python train.py --arch="resnet_bottleneck" --model="multi-label image tagger" --dataset="rendered dice on a table" --train_examples=72500 --image_size=32 --grayscale=true --crop_scale_min=1 --horizontal_flip=true --norm="batchnorm" --hidden_act="relu" --channel_attention="se" --drop_path=0.05 --depths=[2, 4, 4] --kernel_size=3 --stem="deep" --avg_pool_shortcut=true --widths=[128, 192, 288] --num_labels=18 --init="orthogonal" --residual_init="none" --optimizer="muon" --muon_scale="spectral" --learning_rate=0.011 --momentum=0.85 --nesterov=true --orthogonalizer="polar_express" --adamw_lr_other_params=0.00086 --max_steps=7700 --batch_size=64 --epochs=6.8 --lr_schedule="cosine" --final_lr_fraction=0.1 --warmup_steps=1540 --weight_decay=0.02 --adamw_weight_decay_other_params=0
Rows from block 7, named by matrix and row number. Each number is 500 + 50 x the weight over the matrix's rms, rounded and kept within 0 to 999. All counts start at 0. Numbers have three digits each.
# fc2: squeeze-excite expand (model.blocks.7.se.fc2.weight, 288x36), inputs 0-35
fc2.21:511485446575590477524487457580544490447442482455477506604460565496525579591487493544459452540558469543434558
fc2.22:517560395469490590582423498452528543475495471448540473625503553464505575528563551524434496551506412522456285
fc2.23:528534489409462488516505499446515507470468566632508762518591494456506451441427453378490477555534469467474443
fc2.24:500544312387485553566481496460550469525578456470514462505460508407564480501550481602490553511491431498507342
fc2.25:534512513494491501508457572475461475582499508507487526499585513509498507541511456502503512500469529558499478
fc2.26:508538508532423539553486522516597505539517490569528518480493480511512612515536434513515535509468510516472508
fc2.27:476490431492560429579529553513406517573502561573502497577500452455423549434528556519471577527488534565451605
fc2.28:576435489468492551518530593502449479581535529472508531527541487493524548530592461457521529489485481505527516
fc2.29:633540515491499489488449475453627534492478493511487457512475510533520501539443507416495474455498550473510458
fc2.30:429446555487465507526487530492529508458491522565533561519517542475470509511457540485519509535472491530522517
fc2.31:513562494476484483473475508482520546520548498547473546477520463506530498482468512540602493439528442549472532
fc2.32:438688577544536469568552565561517493400329547468380534441574541483474581536532469366541552506444531228506567
fc2.33:488453549604514459495501487530448461474502568519531495678449488495432448650498472605458501481469615414453442
fc2.34:673423480591575482488504504479562517445247423531499502552425449497538562493486543535479481518565469473573479
fc2.35:496588493534439416545495500536552522521550517611588527461502431466481488452445584443491491537528494485543534
fc2.36:527473505573431417582469431590477451495542446495518466452475461527476578592508491557486531492477496534504432
fc2.37:465494368530537416502436435561455479504558577561448539691542501545418539608437448520522632529458446501420485
fc2.38:516521373527444501448516545545515544512512525449547448483462570454526485464549462461528545555474516555425418
fc2.39:507543444549515541487520510486594513498458457466533488525545503445555493471547416594524573398516510461485527
fc2.40:496556536488529523472435422497511454454451535545518503492520586492528501534507487491460540523477495480542482
fc2.41:531538491508481526524494557494497535522520536536384497523505434531519568567515514513522500518463538501536541
fc2.42:421511584506492533541476503475516536499491580595539543480472525482455531473534498489491490521529499518463485
fc2.43:437515422486484427485533506497518458452520618589464624510446542416542489472453465500461457550519569493492486
fc2.44:508465527485526510473514425491498523548571536549528524500532486477522505533545488536455545546477526502531550
fc2.45:478431502519513493521513433597512571488567488514456491541505537502505558508502512463523511532487507567508553
fc2.46:423570438535477493519518492604498556514479513527497437494382513489557542480501473527489520554432537455496530
fc2.47:481494552506491487439374508505605478604553473451451500449552522502542495510499538477542468479537459544538492
fc2.48:516460639569500588498486474478516591504492495422471442525454467452549465624590482540557536430461498539585585
fc2.49:486515493470530521529456517450549572473542561519545498495547507556493521528520507498456475499554477460524475
fc2.50:511447521510514561504510552487537581432522564535479403593504506423420546567494535460543429402548485527552519
fc2.51:473487513482450477502532526532599437538584483340558402441552543414528572469486532528504555560548556559563458
fc2.52:499525500507513528516523553476540528526489543534481532507501547486513525509514469531481532528512566524498535
fc2.53:478610497556478539522555546518560532551505478476515472516482533502448525518461500506512512544585438481471525
fc2.54:573488450486461562578510469504478484465489417403521364425488531563539568428593521525497461514522474435508534
fc2.55:512466412480491588558470471565466549494543503496589493489526537554536534487534485533490555466517496535550471
fc2.56:483481536336441573498500488521572480507524467568503459516490467412551553509586472536596400442572536480535481
fc2.57:481459537551427532517465490451441463550562493463515471555611443536425516502535434395612475510431578518603508
fc2.58:515521542511470506564495527538514496506416438518411457498407428478548546509493529542489460542502546416513544
fc2.59:449500493452530586476496503471569618526498492499467558504485504520548529458493450481602515471421508504485483
fc2.60:546532527440522547464481558448484530548470495781398542449466462520472527474376468472518515361527451507583514
fc2.61:432481521469543541506476508498498549500464565527500488534466493461597524559478510484525552456477489474508542
fc2.62:464507501564548488521442483518530519439499607604464594571440471493472459517433463405540477492493481490468532
fc2.63:500394521540485461406530488552535484411417423436615552441394599520629527561459565596472517527534480471552549
fc2.64:518459487501409595471577473502485475425441439457480487512552491471546529508506588526506481479463439559537525
fc2.65:503572510475476524556521506569465457473517505477531467502395488532552476599474526563562515476463481375483563
fc2.66:565483483547503470441523565519489504529533477405446521527514545454555601430503563459476534455495436600547472
fc2.67:477474579491417489527521534492543475472512450476519502412544523498515522586478433600495433495604541463544463
fc2.68:419523545494578509525555471498573518454434521468549565573517526530585505509562463507415484554508458451532462
fc2.69:502530540516521516504480522487486540505491541527567499510506516495478517547467450485505446489495551471453486
fc2.70:524447529502493374475496479526400560466595488384540512554537509502459512550519577507555620396545476575576522
fc2.71:368495536484525449490472516526454488440491581538497506504510452570511526493475529509559591499538546535499524
fc2.72:627422510501479519467531524475496502497563463483516444495542579516509530511450454479546560424491572527570482
fc2.73:484486437550510481601466500471432558478569423530476445506501417500583540597567534517421467540425449447543527
fc2.74:495481451478504551481499512524553500512484468561527504529533528473446530520468506546422473498574499564512499
fc2.75:454496436524508515477475562509496578523555521460508421595441523509337472445497552493454549513510427508482548
fc2.76:526528553479391525555510622528501530546502597500329485508533303531572553471508485551489440517481572517569499
fc2.77:512524510521492527575452484464500538470553559530441545549491525507505502488578434490503497477479429471461535
fc2.78:488489547371466528508515591561603508482477463493497447516477510389476559510554520509503560435589467516483508
fc2.79:573477444521510450420437476513500566442431429489522436483408505596527542539493537569605582470492523507494533
fc2.80:505551407492658560437423528562495520526518505549516537506517516542515442469516527380557507523464503507425519
fc2.81:498514474515500448445559544545518465549476577590557637528586516454499436535409488504511405514540530543417456
fc2.82:507534576513530596483448476477494494521508538584515494548512468516559583530471465468495470532440402506515532
fc2.83:435493500457537501620536480510496511370358434433510500584441439515574477487574571441610510536526507497448490
fc2.84:477539515483537547535505518504520557571542478410451552578501498500585477479452505447520489338490471490480567
fc2.85:501518505550498498572483498531512548489516498518523512516525498563523517491499561515501509516530543442523536
fc2.86:438499487553468623438564497554512492481528495518503435449496532564545532506478499517415491501466506513554479
fc2.87:529642459545465535515551504565490576474436538538559488476566488504557535463475438489530511432555480489437485
fc2.88:439462613478519512503474505495593483469534630517599466392364551515516528593468498520474434537535514449423437
fc2.89:398609501534504576512611464449466502424421543449462458515529517529449573542487605486502517521505506487627494
fc2.90:617495458447466519563536425440419529436460565424499425498529525548539589543577526407623447522437542500505540
fc2.91:521468398353410540605458397664430577475506439461553439553478611477719474435560478485533491512504526486425379
fc2.92:491573491527503456493473518552425548473454539586558413426365515464587476508521523518436517560562501385483558
fc2.93:507557356506549440566555412477411521462553533558548459512561531530567537471531566508486470548528464501346543
fc2.94:544489373492755539435473485458505529496466453590607400600557453523409487492573627472456530561530479434469569
fc2.95:516442467429534466488439505483426553481473462495451424583488462498586565585567533545628562439478439481502549
fc2.96:496532486473482523538520508513479470467475421497461461436546478526540576460539525422445489473489507484491467
fc2.97:524499524493542464498491523519536580483552491520494508485462520541458517432446524488566569502494432510561490
fc2.98:534511540575545513494437532496549590530568505484410411534644477387480436548543440444534458478426388552571511
fc2.99:424493536549589413500502427433445570475496513503568355605516456588591459702494528561446499307513604580584447
fc2.100:516505385425549493512646563516491505502495444583448566479424476517526507402474549450405514437512468547523475
fc2.101:526468517475535509488556552459551510475508508509519553491500514482499515551479491523517514496529528492516490
fc2.102:511435559498439454475490571545531455475440477448570500497492523481542489532527494613418528510556486454464508
fc2.103:552467564541551480502399466456518548500491519529476544491496458513569485540506538464447439553467486503540450
fc2.104:530516518444511573536582497471548536506477467478581437542335520436485502404564499454630575357460519456528579
fc2.105:492471418476477521574448537527434493722496456479409564510623512458461529498536491461550533486502420534455485
fc2.106:481595589511422503531424514509544521568504470539463508490521494476473519449496481382562534553476446513475522
fc2.107:508474507506490528538522517485507447613555464418501478496681485487452541548479434410577469457503482602503467
fc2.108:463461511519430458555468652498605497544509429483564493400430483462495492571483480598523540484588491497591449
fc2.109:513490525515485441536485531512505566496490481481607431497548528475502471520458613450428514529465428536515515
fc2.110:479487430506505376460537537515458497514501562583554469569488465550504513561535514577444569493527489476580469
fc2.111:517491474428493526544554412495476523420377425521504483535516529530507530557543556522499519527494495512602477
fc2.112:507489516528521538508521544509491538487543485531401516495488440541549557543470517547597480513439560525531525
fc2.113:478431578469511495491611551581490464407430460532492472516527482514490534541483441499586609520479516490486524
fc2.114:522608426487370583587475535487413549470581541497540547503603592401506597423560418530542466589486465526364439
fc2.115:575609460573447555537549363659502470518566473500597555552538520586395444501493449536556487290538468497416659
fc2.116:565574515548413421484523402527566535494500498415374598456566504449586537569580498501504486444533618450465501
fc2.117:436555509449481579508580516537507533405371513503598630518577398530614502489576551522293458569620519352478473
fc2.118:504508551502553511585533492477503650495549527455482503544597493517479479413463474427507444474502503494496550
fc2.119:571494361425457530523534448484487554478590518516565398474531517645541579461530613522506466488540559497323489
fc2.120:467475507429442507465502525505536448622477542526434493489458486531525522521479484575633516549461511469469408
fc2.121:554439392381525462481557477570428573382432436608610590531535557475578644394542540504547527533516435406373502
fc2.122:504648589551534551494569490514438518479472427406527541546466557510476483523445544482461481446450497481475482
fc2.123:575487447477454487530525549542475537518457521549453517528532414500523522443581532537545499516479512524492535
fc2.124:468489510485510552513489558515501476622523464611493545438585473436480477534519475426520532441502433507441569
fc2.125:497482521575501558525562487512420395406528478509521457499502516475495571476587513573506533483463597468416510
fc2.126:507490540489497516504451509502536504468491486564482458564512478484477492563470567495505497529428547529479604
fc2.127:463486489499476493551493555507508492485506435536404494563546480585563520573527519559580485426360547514499479
fc2.128:473503540528514504497487517540516516526541527510538503506500473469485559534504516562494522528521513533546542
fc2.129:434480529532517513511464476555476453569582538472513495536457478529411468555484399543580489498496540521452472
fc2.130:474484475489535526414518526520487569398531530553468536504404446466516543520490519505525530527524463474514543
fc2.131:470465519509456475574499488580457560450436490537452495429521471453481613527536540423510591512537504460441585
fc2.132:517474426505521470554543492460496496526504546477408496474557562511591514461526476535476510511590509470453419
fc2.133:525473434465528589423440508528478506577553419574506559462525488522461532519533458547500559442494389530605425
fc2.134:511463382487509526630518593520545542411592645496632333512545590392522524400507389522487490519563486520433544
fc2.135:534517435480506483540550513608475577456492477422539548542517550502544511481514544494566544556508529490446508
fc2.136:526483526514535467550490468491530485523554482493476544476496641473523533524476474480597528471517518453453499
fc2.137:522530453532408363576462538455505442544442531462527495543442534490510570453495514379578498495553535400538501
fc2.138:500461470554496510519555480443539580433444640527416536522518535502602567548569527460413571569515529340569546
fc2.139:492475423483523529519583525481476561478530553451489415562496538499530510413481531469461559458568436475519553
fc2.140:460444528445545497531503513479563560514525589515486490498521486444474540431479526500458524435550612584570468
fc2.141:504514511542462495462536475508560563474553441452498464491533546561455546491520530495430572476557449499500491
fc2.142:549481494508512493474481511530533470601501438516444539491661485493515469493493442512532451469498527612467476
fc2.143:511509500537464530490531491566480505523504600541440482492476491554516505465462448512617514506418480552467457
fc2.144:474426515484591474491497483458418621603491533484457458566443433499434482502480543513575527528445412453527503
fc2.145:464443557585500552399542528535407473517482586484591480550525503550555543505496474490468571462514535562457526
fc2.146:533537605515549513522344542436572504478529484496397473463503453433543509550506481536483499463529444500560530
fc2.147:495523485557530518510529531523507500541525472538505470531567486506468539516540553532427550450530449494550486
fc2.148:603473506473501514526591521464468548454449533526585488469443558487476582527482567484557463550477578444582525
fc2.149:604557507506522512523513501435536481446495581563483525519452485490476535432516447440580481559446526446562496
fc2.150:562505498532513400502567568549531472508401554552547505521476545530489538508551496531590556472541542446471536
fc2.151:475461646510325366477437503599367471587534534445556467494536482501498487588538605509548569538515611479609540
fc2.152:508475642524246521483518527557470443581541627583522560353534474463513469442495380453541446579500574542563353
fc2.153:539470368546506509426515525452500548637563460529539555449525481504523535554466477503525569492494377543532464
fc2.154:515425464477550525542481465466482502502489525498444612544501495514448563506521446511492505520505509470493532
fc2.155:559533535509446418536511499453377510463461432473508519443579474550397496603532571502593582436508465587542510
fc2.156:484474505520508542468492508482577551528543456500458502451421501497528548485497526513555549488518436478594468
fc2.157:475618559508515558483492562567551519509463529435523440501509561484459559536488479483583465470512518564476526
fc2.158:460496612452509504469527489461556436546537508484505504496714551502492461620449450453544351505511546513487505
fc2.159:591331515353568456500561494494511489520553655555497261508530478475644568464565572490571619332507543422519490
fc2.160:494500534436475568473494497457528534558493510520502482500487523467458502465576432522625466471544555506499515
fc2.161:473539520542470530512496513532529512443503484527525529517515524480516589487562524510391548528530495486530512
fc2.162:527490519547485481547490558429448485518441459489478498501666467518524589527549537482409508456466491431547506
fc2.163:572362619488442437459516475381526626378598468360551383524546501571465462425592519529514605476513527446689450